Weights of a small sound classifier: batches of 128.
Rows from block 7, named by matrix and row number. Rows with one number belong to one channel. Each number is 500 + 50 x the weight over its row's rms, rounded and kept within 0 to 999. All counts start at 0. Numbers have three digits each. After the name is the row's rms in percent of the matrix's.
# convs0: first width-7 conv (model.blocks.7.convs.0.weight, 288x288x7, standardized in use), inputs 221-233, a 7 kernel for each
# convs1: second width-7 conv (model.blocks.7.convs.1.weight, 288x288x7, standardized in use, transposed), outputs 221-233, a 7 kernel for each
convs0.3 108:506531577472507464462522431445512479512542528458515573555412548523466442489431506513531513589537480370408481541498514512453486483495501491493497456433529540546510450479504499548508506473525527520569504454508468487481547469496481473474521444561516510518528555509493460457625
convs0.4 125:376449444410444476469396402500507525470477635501544545514599549483517562525528526479660572549516511474414404448485418363503508479528536546516496499544490562581556589561557657480468634569535540483488434398429378462553538536483550484507507575596419470530500580545568527542502
convs0.5 089:448508517481522528498439481539536472495506514520441509494519403523490509556471497469472562569524555435495601524567452478481528488465531458442496508428516460500485487397471539476548516529539445512307467432460536450413476523544489479505509492488407506531526472520418517489623
convs0.6 111:484482457546521517519518482464490521489427451520554587535516540495442506505455493439407567427456477475449525493465436507486414477464482531527498506476489384453502512590535584535432496612445458456447401502481441486443468460476515429583445432494470482495427315401511587531600
convs0.7 083:550506553477453455494435434503525568545584486494573540484476469538467517529538535499559547516520549459374531464452437464529536551560547574530568573502556551493510526559507526455537540464494514457481436412507498488532504544564433449524504445344425515490428558502384495572414
convs0.8 091:478458489447467497471493412486515539533464454520500433451546525518501518530463463467495544503441427491570493469490474445481512530509482479473486485523482464471464470490508505468495407430461527527427448403487508509486502496457448472504564487428446502486433557507535455657625
convs0.9 115:564505452515520461504584534531450384381467443501594473461486469542545505483522469518514523515552547445300524516503511554561538538568553548515533543554485473480493502455470460496518569500354514526453465386422424410409510521493466412548500437414508607494544526432459578473494
convs0.10 100:558492475542513535450460503532496505549435533561466500486520452549564548552537504483619635438477515508478542529511530492498454527496527523485469449493532493542506530495539490388566478491524550505516542504543497470526404478531530501507547504450468467418517531517494557551419
convs0.11 080:459505511473461525650542481413564566498517527556523557509501439534460466488531599559497632553432508473367540541489456474517535534520520471472531538466470515485510457512458505531647533476486535373453418430464490444484452570463491462413621448415503493492503555344526410420522
convs0.12 102:547565568502479498520527455496442532590464556538518569551530524426478541541482522513602570504536490433474562529528516510500464524502522513530521502543493477486496483458516556485493561614480576530492525542465436504530429482550550539536512516588470350442570459540466444404552
convs0.13 108:543459465476481485492580465536540501487455501546625537617562524461494558517515550535587542628650563607556546524472525489482467524516503541521575544512533494507530514487481546591537491555486524493489492480477445452505478511498508476551603421553561546514513565398514501560526
convs0.14 094:493508525487492546516467480505482599457533520405549453432461450468477453449457468589459445508606562470378567472530479426459432497498520548495506472516511545570495542540576497464534469429418485439543391493428458428465502490563429414509491448426560573389333519508538439453425
convs0.15 073:515499503548519471407476473476453467509519568443492607581556594486518474490476521561492605559561536557584532514515478465454500529470467507504481533450469525538474510537501467454505446533449461473532508510444439520467470473532518465528446625553521485440469494467682508607582
convs0.16 091:504478472491437492488488583512444484562524535478582521529521460492554501547480519456500559562574458485511519488488460535524457533543507472468484469505469440479508484509494538575606522419442406453483495377445513422540510576475480423396479361465429416475544463534520427506559
convs0.17 095:519553489434490523464490505400458473474477613443483487551517561445517484531541488568494524494587523474503513523491546490462454462473492518521505493459497543520573486566471541528511544415506523472525424479493465495472523465497497404573448514477458626520604514491500491527576
convs0.18 082:527482452511471434569498537525469407428554450483475438479527543468477546469423541469485540514497405363510400472541495521504526489487507514469472487513484521523510472552518459478540484545537469650604418514585468504558564474523513498455568522457461527538480461441428457487538
convs0.19 094:453542471449530478515492463474441527489639564575537505566525514490432550446469476494495341534477484493477513427450453417499473480465436462472480535484484420510492473432557570630503601499505539633567522582506557480499519522548561574598522502437505572556467416413504470475435
convs0.20 101:539484498503538491523525452471618587443545430540431516497438507475539537536457525501521384516528499472421499452498493466500447522485499538533509516541460467513502506494528524658508515497467596504506474547491619507488469544492416454537561466373572567548430518488431520473511
convs0.21 119:495535480458477534469575517592561549581587486522454478538553518542468471459497501497471451428463516506396558506496520534524474524491488483494481486564563515474505507544487478476530526486441510519583524540612606466489518558523507431502567575505508510448573509431431480483583
convs0.22 135:513513486453534531528560489423445415419526465500484497470430498521527509516479474506357457468495419453417525459513497523529556504490490510504533483522530486488483450465483485463433408485574425406514526566588565470539504492522484551473513382417403387393546582551521497485572
convs0.23 128:481489411425468547439487445507575572544573400578535427466580499480523458479434533516581537464483573506540519522491427428497437476460499486498503499529591456520504494444515546502568500432566561521492449439571496507548472565556486594654548555403435567612558571377395430482609
convs0.24 086:468519510438463478549491451478456523471497482434465542539471712474514513469490491482432627447441492538603496515489474566531479508536495489521543522501426509508508572575534587505523531584556422420420412552433609478457453514482502571349452513504447478535442539487456530550592
convs0.25 117:472492547548529505522491630624619524535492415416562448452524462541565492527517538533450499461509528419517495526553525521444518531555549501506528547453452522448463463464434409503465514432512413468584577495450434503473533488491469539487476557578544508522433481460512458460553
convs0.26 075:521475454468467518521478547515370505571527461473488466486540408507450499484481473450576477496448376491550492507462475480524508498471503500505476460497465461544479469484481507505577501479568513557567515523442488509531444464572499495493480513469469503488524441420496426566579
convs0.27 100:475519489455534518482579596426488580537525519510488473498457439526556504478557522515421487528435439508447477485522469462571498573546534546556511503444505569496478524531399525575551504520537521484499477421478467517471535517503533483570522509514480538527478469490430406581423
convs0.28 099:508518488511444419450391580516516478533471511568541424436421486545502528545522474466424510587473418396459589502553535536458480552523512562493518493443471456537448505486526523603579426504419553500451486491460542440423454491420423498459535545473478583522511540402438608555479
convs0.29 109:519507478485495513451502430527394484533516557489528522576539389490535460568501574461416413388448551560459498445525494452533464522511481526532505503482514473408444560528540510569457465467552552405454442460602463539458608444515482491570321517466528608511545413589601517541453
convs0.30 091:534536543534495398495473536573501571521486447509437556578530482508476524535484523500467378367495548445500521501464507486465492504498492513490479483468454475483567501467537545420481535542576606505492488507464483466526445452606445448467480569494538501483503494513582527458317
convs0.31 086:476509517480522486510408505481546443421524519444479503531456528465467474500500532492488542492459419490424437515562461465551480451425509509462481520524541506528514475499531539562502535427507511538515484523567465478458539507502531489487448478456446491533578446477490497415577
convs0.32 090:470448551540463499549466504514549498558478527438517482455462468520551523541506521529528555512417466510500487529478479486526500560500537574528555539530534546524464545490473412545514459511517542488569417472599451478555530424456548518515516536499542481400524526520514517462365
convs0.33 127:501457469407508574529620459497432541447458550441461557496526559440452518520488461522434445432416428437542428500499473480508460558520547565531514528555542496407470503459465385457438489451520435459527440556603474485460482466516440457500561480388484517505542557512325449517498
convs0.34 120:504473440539509567488485504511570610515430465495508597479550522506492538449513485502446507473452535506526445473463548513524505563546543543485521467564470469530476461440423589474430506455460506448518463416526399544527568476496563522466438487514515361505547444436495386391479
convs0.35 096:513520477502526538533436435457507544513491509564484467520507525534590528526560481535594546465524538414445472435482514507505517546504521529525532528502528473470456491530560536504536516462529466414489519492627599483451459463493508476484502463416497525582410507485386312487518
convs0.36 113:441453434417495491535449509538555474451536617511521459449447381446516496557524515457540571570422550511574554470452493459533509453534496500527509476548487478480483483486448487497475535443542600520522457498398529466439544456515511526531478477462503519463522503527480432576542
convs0.37 099:516503482488529538505534523528483479470527477509493493369381384572522508512490503484601544600412440597575490518577512527615521570542514505515536506475526586536460422443450529543517399540454484445482582467526432517530515477369473456406462640471386427385445491623477440609431
convs0.38 110:539521486474466522536559480445530449451460490539544486518361509474496450511465541548613381550563504571483528482486494434470550477494484507511499481466510519499504507531533444529556484421556537526548483475422507499492505544525470492451477529503502494438560478651404424474721
convs0.39 093:434551562558533445510520506485469541482391505592444477512495555503516466467490539555529507488482405444403493505549509533516501503494483465481481471534527505544464444457538492471490470503460465518543597554461527489520524480507537516500544532475648498470559519497538547485487
convs0.40 103:498452470465480502525436446533414470501540503473556444476481486502513518510528573521632511556608501463387514502523491533440503482473478493497545518485512484460482461515530433476581482501444473468566495491461542514471458505438445470571465453512397585447574496564491408495570
convs0.41 094:499532502499534484542506425522489489561484496482508514539514338516553538557500520496610601595560546631591547546538540549501501517515502508505500494493503544562537477513543525459494453503492531576557492576535513529504514498479508455520422517470488557557472434531509406523568
convs0.42 080:525476517477486520524426442575455370485454449475535457450516511549475485534489462493469428454394476513452460511503490493416458484522494488526535536520477550535542501473594476432442412466513467467478565522561450509575504474441512553493434470532549562437467520522450523482530
convs0.43 097:605561546530478606495583493540461554426443437499403521518545439474514539495478517484498483521467489599464577579557544507527480515514505518496493439529551503530463543469475591472434478507538565524601559477472453526578449464441502479596475421537519640485637591459547554606437
convs0.44 094:480437493514485434421471540520507569497428477533586487593569372512480506533487479530574496560620411481613426480479485463430526460488499504496516566467586494444553540511508531405518520426585476488518502656457513445503425483508444508468521619396517493447514472402541536415480
convs0.45 094:490552475499475548505381405445492420577456606494496480450498499560529562483409542519523419489528579628512493540462486539489512499498519463492448495412508471455522492468510463383466519496489444560576580552460473432453459500405605582430507480455564414522536542416598502520561
convs0.46 102:522524476481529569520420466520575472456528461433515443504479488443533535532515484551525505525417355451541600553481567540486509470505520551531552532520469449451514495467514591515429421449567557455360495465518435496515542424437479575468486449425519485593430508350451541540538
convs0.47 087:542483456492450520415505488496585482566510474510510496537554448505533500535534500511521527530548626526704437450496513495439473485489469489480514502486479526549510546439485420492445431419559447528472452356524439469454464526496463535529505510448498516517399514526500424604534
convs0.48 095:511451505469483527495533457383448495518522610594406550479567534430518512570545521483380497461490497467486495513533529494432489515468482498483528539477501473538516480440520476538526466521476583501540480479506478547505457461525594427478412522580583508497530648575556581412483
convs0.49 110:481465494511544517510532506592510446450525564473502581493511489520545505539528509501469490399437452528490502514494535493496522525514508552576549561521460567576581538563472478572477460520571578433502518522571451484486495482504514456530410432533557532615470407383605516628518
convs0.50 084:532475551528444515483437440470505470502513521499490432449482591539493509555537473493623518484480486464520491405466538505470436451504511522505514489556507528512461512495533561496490414474563478476470529525534524459513529499449452549580370438380481501465662432393438400579478
convs0.51 127:487503493544542487433455429495511500466487468484479461498456461502465537488492453437459497477446480587482490524473492465475465524489452462463459440516509488470487448439489578590478406603451558559524556547534539520557551494528572490531574471381399464470535604426563615596404
convs0.52 100:466494465533496463495476521521561423404486470488439518448498600502504514612529486487435479518571536504520454498530473484501522410470473509488477505491475497531460532532522552579383361499581529506500546472595456546497552516475477481488482438500634492491493422513548509619680
convs0.53 109:567565496514496442490476429607504555443456472490513524558491559508492473444548451503510617555458549383481498564481466467445491484495545543517509532495528457492450511450441471401451443436461571499512488459526524421457540506473505467385473438499433461399456482462393490464497
convs0.54 109:477472559522452452526433513387540464478494456551481527491499491466526532505485543529609611539473502515499444444475466504467517424446468496475476514503423502561482536488467536474471557533543563459563499558378524456472543528563485470553484481486400546458592540496482536648421
convs0.55 098:513522502516564449507564482480512605431484442471373410510588501586541572460490536467510364433567607614413510511561517539527533528536506512499514508470524471559545471527524408447516549516420474521448456397491479448380434534525571538387489556495587553476432514451479588433539
convs0.56 107:502500479515535476580454447501492503541524521491500483471523546464538463487494529452413499484418492482533522514511498548510538488533525500515523521538505469499545476493469576548486569538446546510486391518501581485508535436499523441545517588486498468554543464516549621477551
convs0.57 102:543559518480457465470575505499458560557464546543585584368365408525505499508493534447508615648590502443346553523556488501453463483488488501473448473542501490529494474407531496511522465479464465481503499461483507553509536508474510509462429579438433463529498461580366500474508
convs0.58 108:630546495498480464460537446554491391486453497494507470603490543507545432452440498531570549531438553487439520458514466520576465502536512552505487511533504465499512504491501503527389482551497495533531412516488532426486511406412554448565517505451511477544573537508466413484364
convs0.59 095:484499523502423485457514512480492390542439532418406498531494355462523446504468536472387454451513433534430465540545541500468476556572513535487508522462557525485485495560423563412507463468447476539430471568566542442470470548489507523484534511499553426512380601528540530465486
convs0.60 083:494501548510525510572431474488564465424522538436459567478396481470484487429501488471557529546498554338513548508547452481527512485491496508468515529504464478469477474535520508484489552519557541499606466446364593447501541498487396449466448434541418539490549521478362386523478
convs0.61 110:549528481493486559495453450553457500499593548527414465503484460536494583457487476578549548459452423541478491492440467493551544480467449452445447484528470432507532527506474483430403474513435573521488457452414428438500512505518546484564464472517478541500597508418424646551345
convs0.62 124:533538498448520493398516446507397461541528587561515485515555604486423455485476512486519607546536496522563402438461478480448485523509489467461453451494491521541518502450447508497564601545517438555589500483446456462404407380490536554475455609485533471421561587592482445480347
convs0.63 082:571515575502453479481435533577487400517549506481558578463635427439470477437463506529500533505554469472434477529514480449524515502503505515512542478475521599511486536550550506388495548507494570551456513579488417485513478458462421499499487464568494501658492390529611533575421
convs0.64 091:544450550490571532558487555558502507531478533527455532582518532563533497503401502497592495545493524556511470515501505516499477469502489507497498438459480512512502510547555439539504489474490451531457548545523643465519476453523464507473524539563509528417569566534585475636548
convs0.65 089:555513466456470418384527566537477509499491468506478497429441475463504513539564508503458620453654571449457531518504530475446418521502487498463470464516510537492472467473398528524575490478523480457478541488508495504561565584538510601500615461572478500489438531562602576462490
convs0.66 100:549507517464411484454398490370451570566495546527513478458475520477505432505536510518492471495470501541549526514492543458484465511459444486493460450485521523490449503499503540505497497470495566536578505431480448544521465465490551537526530472532495546452543491540568517677678
convs0.67 106:474440506515515506514420498525488472514516461534445458563477487470494504542537529522553502479523480519454574468460579497440497498507460518516533532548500488549523486501411465555555499501463541410401529533503463483426478558486436425575528489510453482520664527506565502447405
convs0.68 105:468492514559516499488516467474451485508537509528490420440433490498496513449493503478504495529484538529547539538515489504510502474493497487485471450507515507516526549565536515463506583601520499520481513466491434546551493472479483521482486478466568561610366404384552703727582
convs0.69 091:517594438469489518483458427483468435544475525415498496438467488523489556481548540500516506451553475413545510544469527504491477443468487477513496444524546492459500538462551526429435465496587489580534487472601369505512475544543484480428538510501492529458420493445379547558536
convs0.70 104:461499482512501564513442505499635520485478491463459499416479444476534553531560550530416358523356539515560533497519552559585555429443494514541557520490510507541518543553439408550523465500544615566482551475555500453472468554429442493580479486469571576586457498463482504521598
convs0.71 090:458545527492521554502553605495608518498469418537512574534578438555493519462521508523656551636439625422474507506505458525452532504559529546531542513548468490424507484488577415381439546385426456566462564535604394492496416500585459502416405474401519413576458567553497419556500
convs0.72 091:506537479482539514517597477497491498426476518521626504518430448538504420548544561518390544580530438346486516495566527494507518512496514519519529557483535544557489456468451627585538386324451502539560457513549519521553507555512431473483511505491383477526424544567540417379513
convs0.73 116:414515502508512517577292423467532516478564378341521520436519486493502523507530551567439405502511473334419435425530528504508493470479507538555550535469471487518532544461399424447465516528456339418445403483532541444474466526549585584534438521643656466555473534533532549551511
convs0.74 094:489481438485505530522433491522492505549490477511510490473532608511478524526531517473506387454416359377330476501509473507504562498496516560533547548580450451500462509522521442487539443461374487378468495459405551511484537496464442474544529573463405467551474501483475478445553
convs1.3 082:505535438631483474439536528514573467467474517493497529514478474495505501531528535566523457467492506419528409495545485481594529540466480403476545472466556444585467620493584551585499451604465511416460479516443512562491590564539498547611523484436537589587558603502472512559498
convs1.4 098:426435440484454456445503477419442460456448513495446466482448456464407442466498515463469401352410427487539450360399569397465562434489457434491456429361409446439437488444442504519510390429472488400463438494550535435427415483511469459483506590597569526514421477487541536551586
convs1.5 093:553520520652612563612492511460478469459543520467504513421481454482476530542403482510511492512477484427595604595563570632502541412512413507540507480661516601573524509537589573586580505455562503537480409521475541498589539543592527588516470585461520613580583579484475496522576
convs1.6 107:535535530491508452522487465486498523576507469516419472560567544480581514522471413475562342366495613549548534505516477483514445499508469543501554501583495543618529558428512529568577475372536490521477430471569474506432484538487449538431451447555582460494410422510403548479560
convs1.7 081:477495609564592460407544476549510488536498541489523484389387387526527524485445498490375499442518470515504520539501396516523407433553450545517512537427579497565488504518549602510559499443579467565533518530595534523496540461430464441433390459452476558444486443477469530458514
convs1.8 101:458479475443485376464516549520482548529511532585463564504485411454425494518531503455519527582522545527555423455505461458312416458506468546497481455609609600429499462480405541540497514604601557452447550550504390501512412498478514410460480399531519536482522576542464490586565
convs1.9 106:435573533584368450405530467473438562530505396522511502506547477515550553474480508449622503392472438378379535474476533457523467431505459465515539504423524480489653520604549569569499447612464438494442471457585551422459482428476533575527431511505438545430487500449499581530461
convs1.10 111:450503498530472446450465510491500518543503472538498581539539452445434515500471508461520419436433523598415426489489504503508427440551558571465443481544542544441413539403494505469444407506509513535544530540597571462562484483467497600483481434568522559473608513564493578491550
convs1.11 084:476590443548554546625514517516488507444496538440504512515497512514526475527526474507436393531601520528564472539514521499587655463546502470562523512633460527494588518582458507426467515681529488407475492513537552541525449492500464412459423501489444553531397569502373486548548
convs1.12 129:392485482529488468533634610581439512480545442527459416484504462441473467531481455443371468457617558587549443450491464469478501475483467529465489440528546504493494486461418408404511530616537557516452468464435528482529499515483517462580627458505492401344488541553535535534534
convs1.13 107:515597515593649607500424512521492505428434560580570415523574551505455560529563448437632482461589525537620571585539594495619468482454452504495520401456558406528440537482517444520569439402475589521488503472559565477502494532497453631573451516504578449488330392464571588560482
convs1.14 077:621483596706553621570556560484557486482586449388480469424515438461491522540518452455601535432456581568473426496467595609681580574489490467539565489406470476484571546534394559610513575500545511486411548394449574519531535575535568537529465385453438549477575477376459556569582
convs1.15 081:567465502505475542503472508606415520497470557499460469409480543489510487520570476518539496498563513487521600512491550516484462543577516469445519536517501612427416508531525613437494560450423426520555481488544521521466524526537432479436529494435590480546523517564610449511585
convs1.16 085:516480621632601543466555544532482484548504483481571602536530570502536491456521513500575490445442407508651437507468530492624596530439493490459486483469548468573525542436500528476495493595378520497541514484527550584545538613597578549534436415431374529446414399580643564543729
convs1.17 090:491477401413482268428521455516505520467561512500481469503422446473560441456455389451417493504515466537534475341489508420513495565433469515498596575456285471462425458431431478585493466546586423433524444507383566464432470480582463420510455466490480539615522535560478573455475
convs1.18 101:483493415521536569518433536434464511521439595543475517558501492510531506557531530532387461510515391585513541560509513563585568488425465432459460452460503483549454631574477546423488544580479574382479511443468564396495557515458453414483526582466548508512605619431459580534423
convs1.19 090:591540584601517536587417496504470470477618571577562575453545522461520499561551496502557476571409446490601651593555520480603571558519513450385444391507536574495523534588521432446391491504384585618483486532524523624628561565537582515421547478430458569511464470553578558514437
convs1.20 090:474502544609617506633540502553502470449526523496586568525519450513526508585598470488455555607470529580445450500514564523530518504525493379429447433461479597408573482613504559444532604609570561459528462435476520536498598659575561500511650569520509455484541322506536481491592
convs1.21 119:537570615506514452558415500511568478401478491467496421504551552509458427404512442472539528488519543542633466517517514548559509511457418396467544502545541482466460502483471480476488501564503515468465482444437384511547517556502502458576494475410432456446435400455494540414288
convs1.22 132:527456427487537510454456475473532471496562465436416536521497571466513515521482536517632563522387437507555464558516537579538649464485567600561619538425445508596530496444611545550550513496476545539557593567416480456555599553527540548297440486500533386484347467472530600573518
convs1.23 085:564615585461476482506523518508525507501550489552546495473548520549449506507512537512473558491525593640568538515455475481455560467499493447415485481603461504439477495439515520535633505486517489411459397416481510485612580597531568487675679565413510548556469506530646589641553
convs1.24 075:531621555567529629445529497461486530586459620501542547478485483505514455493463518442543525508614524559547599585552567541525433492494437487471436489601519562482532469549485486476509466441481477519538540475429542571452441371339391517562507547502507525445492466600492447501473
convs1.25 112:565557587680633598572623554389446458441491448493529457498509479604622505558514591486551536545529488538557618576673638629546567460446526592466462459558595598524525507532473490482504582641557471445564571482561479507524543575591506528546525593512642574423512578450418467473498
convs1.26 105:660487586649570438526439569516455542462429537487502560495498485506559497500482439457465506517544493580633436510586527522477516556487496476429498502411416520500539528463526477463492408525569516441401506515489508456446479504530490485270509525472517548495593612509509441429514
convs1.27 104:463479577596447590555517530528488531504451517516487408478515483472563536565423504570466426493516506468399585584570494594531652501468485491482476465524582575569509557491576609570519465469481472543457533496620493627588509547607621544471461524419548575565401488481566460444487
convs1.28 097:439475518640562552535511585507525593624558430539538572482551569541566603555471473475602473420359357348474594586540612526591583502479525551522449527447447478572488596498533586607571470432478502519512537500524498488559516641603589543502512501443509572457449501558568526547564
convs1.29 090:673581665612590656607521434475468539581540618530553490553489547543591566524566473539564396383483624640582650595636538558512634410474491491507414452556624578561511568554603499543571617509348560522590527433424398636555547550611542641553561532492474546508583579564446503479430
convs1.30 095:434539541460519423552449553497466498526638432487585392490548507534533469530504443345478468451484480472524610454444524445397494565511457464473521485516500526480584515430457540527516466527416599509517515387474532459532497442488579509524581497526552516449520447543489324475441
convs1.31 095:546373526501419454537472492464479475431464539460523504519437526539498545526500522549469386438591552636615427475314460507560415487484489540538465481443520480442456553522497445416482565439519427492521481457524533371461479530573444418377485511494530510571476509403498504544438
convs1.32 105:478442461527557527501407575473494539559548410483468415507489514533477573528557461536564510370418454597442489457514523471422453553448488438545532623461468387484459535470313500605534458590467455492522473496381644491550390508402442535481509550506511387481413467554600421349581
convs1.33 096:511515425498520461367590494580531565467469578507525522516563495609569560508593518478499527503559437507557457537475595402562453454421495505517479520607514614577580577553510513545596489507428530469323448572577475629511447569590455593468548497505584463526447357399516580541564
convs1.34 107:464492542433546548554508435501510511591600464586595615594425405532606566502569503535583516469442599490439450506542561541460501476534534469431445459542531590567563617500617574489531495531489487550517487499417475579485549547542599625529575503484547464542496478518461445525568
convs1.35 132:493511526473487462452494370456481462507627438599554515573356410524524538510456491548472598519532619540650374450469428455466420530594560515469470546539471481477486465542534494495463468413482583380453510549495448472458502535505383454561515511506521485497520497431476444505523
convs1.36 087:419484437441479494587511479488443559430394514457466433569482321490532469487429453459506452552559497409504411453450517496432483522480429471523581514522522498454543590496573410456492478448452507454433473520535529439420469557444454269491445385460378433468504518625525549555295
convs1.37 096:390416432460476565526456534510492537563482418369420476563431492459479509466436515467513488502579422518462370495494440463473445375477426509505555563408485486521503585510425511506438432442505360508508468569429431456343323457433523490490498480487551487437533613704518485482528
convs1.38 080:514640473532439548370521483569600457504484454514518470553490541526487517510469500498552513418501518449418536610560542571511394567458578453482481467453412471506525498522530455457485435573530458541557488540476506667482513610571593521363629556444478407629601587636448508453405
convs1.39 087:479565541440546523560533593561391564554510577484462550497467451434481554546500516514539523463543607526467510578616462472496557421363473412458439536525490452494450438471535453464524574466507588490497498511481569588571511495476511535513518593543567504553557577535476506437452
convs1.40 112:501454573544541492403524406513470480471450415523458474492465448505480493452532464505573466579514474480492532530541526537564564506483541445477426456505556530542524406483478622543548554566513598486460502570588580510503526586558508578572617481538415538633521601585452504502566
convs1.41 118:461434505432475469484503536528516512541535404498539474486461494421499507501545509548509513562509467462401333346338532431461612523486496500466514470595435453466482455496459512529521522372302437529532575559488475475580461475431454540513539498500528525454520461458469498451371
convs1.42 095:535480511549518479502460463450480474462544570422488565590437527442513445461522560558573511493469491521470444549579544617575603513497559516549496535542478512586515500623546507398463366372393516537413609523487452524544582483462532482422421402527554512422443583490429483500563
convs1.43 108:389495485485363486449456441429540573527510478552524509541574529396541492453412445434422475482514489578406458407494451470433506483572484568469568561525532518492455528487503570536552550548441402526516461443575538390512504446518483333529676585593509612464554514522447527455420
convs1.44 078:499521597492479510469505506534484456455546556449521543496654403490551530527571434554497461596486595450486516525473585439463460505482429498555583449450492507503482494370473395471471498568363564522567519551534569515601454485569554499493485463521482514460520545457441531497491
convs1.45 094:532534451469461460418497486558555496461472557572488454556448538513484542456455443557471598559572638528480439461512490631664465558514511581542486546469508510497434547508637503445523545538371427517555567551540538479585507529448395552530464521584484622486554484482614536544430
convs1.46 115:468577465456438523511513425490492370432526509452436505587465454496486456441459539526455449349557454567435578546519574537544422526506556473478479516593551510520495487507534566527583500558444515569431427411420514514592578502458490479518523485540452478427490476349440507421471
convs1.47 093:452471545516489502412489568532554520502449502506569535497508591507556533467436481504555601575599594545613430522473531566540608559477433387503505526494503454500469471374455501489489486516480536492439454453469488566520497473449519544360542536485437388442523567394544491489519
convs1.48 105:447525548506540446441429557510484446457577425394510542537491499434507486492548501462324447594446459484562554442469407456525489522580590473536525572460533570441490497387508553459490466479540482507525531611483498508435424531433424497467574434366506475418465624474446439530486
convs1.49 094:499517605553542418460529508486428509513635501510456562518502560485542533531508525514555556420430458496483608523423550527592533546527578526552507482542621504511454424386556643557592483500478565577535548492446558498587559500445558527580560558679609519406341558481433549576555
convs1.50 113:485474538535527512563460411489449546454467461539586588531486452453455492448502553516479535444429608578531484497520525503494445486493432461467540511470482543608501500427409476440487478492595502540457474501449423606536474500488526468511516461561538582566439497483440554423491
convs1.51 100:355487459558510441525511456475495514500507526495521628621500454522488504559523570548524481400376363409521412506467489509468537544576478503438461496569605531511500600482482527547537534544474401434522465455574467419476455501535542642580474486529501442485395430580506691533529
convs1.52 080:455485440483481470571443452459574540478606528510526441450486467480510472537498477493522543469371572477544558502466368436572501437450509482486541453478467634553539462451589504500612545566565436545515557531545522402516579446495524439555536543446438425384471378415442464485500
convs1.53 089:544495596528572506646575534502523543572531521576544569564476501520499533564489528494498491609510538629599536550553501527506508443406453475461515457542474530583607470564445485489513628535561516528531579426520480574565578570505549473498565416631478494375572494409429533278445
convs1.54 102:467443373406328331428460438425472482536527460507622547421484426449496414464460507439491435521601550521625446428476512405430409494521503583543559607471368413330485440514428374452429685432384514411519420435500457494516542398470432414431418310495510422458578597528544457553491
convs1.55 107:403402339484471399614487530562433425451500428469509520553517487459524521482460441517563545514529459459512475467464499491448449604578562567558599490428431459551534501412485455453530471540517406479524443556497417421452457481441466489559493520386390535429474465486344369636555
convs1.56 096:453409424506445571482506571490500473469477411483608484502478491490498514419453502510492535511514486472478553524465517423501560506531552524509621451544482545468451516458505458488449450670490515528406454627481471524383512419611487479455600498439624396502351435460515507582555
convs1.57 111:615556538485474446479488541505523647619571460482579573558442515453461539519506535506468440428581562565510542438492641609504611455452510557453446445554460532371480521477468496575504507545578483573561459491486520471515560429640446567501530570485483498482316398473470496546561
convs1.58 082:455433502571525553408478510585536450519498498515416447372531571455433504457507478522464406542512426497447486594476514507588520480562595607553581511514538441535460539409436555469390513597527383384474572455475518381465409470402387468460564492507520538509461415466468516476538
convs1.59 083:421500586513522493560564486390482410498546494606464526548398459514469499514449446452412476368549517545584465524454525529520507474539474583533606589400458439467563456500603597618534454456438465467597440444439459427499471435549522514467485581543456540460454591426449464490568
convs1.60 096:472599550531454513411524542533395468463425478493511546463510590471448449469517435447383452581476493528521444500471512462439403513589542495484537503441484514553447616455523467446460444480439527497514436518456557500478497467430517637404517487447458442472425510438569500499624
convs1.61 121:512551433439471478621601574433415439427409449470556458507348398488465487472486532490587518452500642694532533490515492515542520542491564453561466490519477513498548525549572544595402431390505532567542484462466465414446541562558555487493525554474572452547537488491540488405560
convs1.62 135:527515544520514453487521493491399443488540530449538554588640673423402408457453463459434520580568589573575469408486433474424587489545505530514490451442564522535488463441535495457498455538527403436486516575542509457521473504443504589458410400505459433402575540524544514416504
convs1.63 091:573568408507425514430518484490512462395473515515456520458451501506467440506446489478383560600430527427620508353456448452509470488531485559580560502533464430491532482561393461530484513569499542430668414539462520484550402432571475546438515474525440629426553572475591513420568
convs1.64 091:477469529519459515500497510487515526482432532516616588577562476421494476461496524554463425566431565577473524595495477454435433498441453524504499555476454530523617501510482468400543473535487439578608523459436470505494489422488470380487462589541423391536459524537467494445391
convs1.65 092:589620525567557580614531487535513570581560510464573533547518490505514478511536513480480541590479498399433573506534551487574589550563549603575578452431427416408455462503469499544557502480603524432519593470490570499539561511531575564577464455529498572451560383526504553490576
convs1.66 098:449487523513530504557610498462547458452408517435519524467494475494581466538456488479551504544513587409499487482501455541587516410496498542535388493450494472453497499445602454552553565544528467483428424472505558509519495553578569483515568536635613508496630606476452498512569
convs1.67 103:462459564467519469493455530486539491434467506539576456452483517441501526516546493464474373374508623594437519532378545467415456535464509607510653453437554467427455492373517388410410408488616497434506521450442534460485634572477525443411494443531506452404424444518496514460515
convs1.68 146:386501449407390362304519582502527615542497437431456494509503528492398452462496512513553490423482446465581484474549492515598453579533580542595514465608486442457491459460518489497519457518376467507456473498524516428499487481437435518545513451424499555460427312424545472437440
convs1.69 103:451550533505444550447597539586572479477469475493526460478440429517630527485508489590634645567533451393501502519393525558636579592600549481491517464519533566555483534581487501499528514475357542515515448506553496294467464487590490558454588509495531491517504544567476490498581
convs1.70 095:512421579442503381498509431502589547469447403450438520452522485439417439564484522485501583485475416539495374557401423476520535524581551570491525534521469563493481450470552457501534464412470386490566445455495438369395376513474583458532511415624570659476465578527492524524504
convs1.71 077:397585472401498514459425538539522429509524539566485579457459483524476559470500488552542534532533478439546504410473488498456380490565465397576494545492503549537561491491542420433357529543460525523508568483494536449522485470515574534483439467548365597528590522529571513437545
convs1.72 108:495536552570510558554495558553524565515430529465556546526403507509511500632514492519414539427458436501436444534521488540512586575533486556605534544486459474534541501488559554597470535444450503587465479531454522497345398534536521516480441615529511497497435379478538434530475
convs1.73 097:535516454474532507550505500492504538524486600523548500456435347434468546444465461492457502473461533504479493520430546385449520393512434500488585531591467468470500516395537363497539474594395554596514418449410424474556475427467429535663529431474546516439502503366411446443476
convs1.74 091:589599500483440397512506490562536523511568640527466501474477532505483549592517473520637481508484579561537497452450433577494417508486488450567478437568477547467472510450463420496425451441388549561543584445412444485460430449442437500544529447488504437504323380563620458520555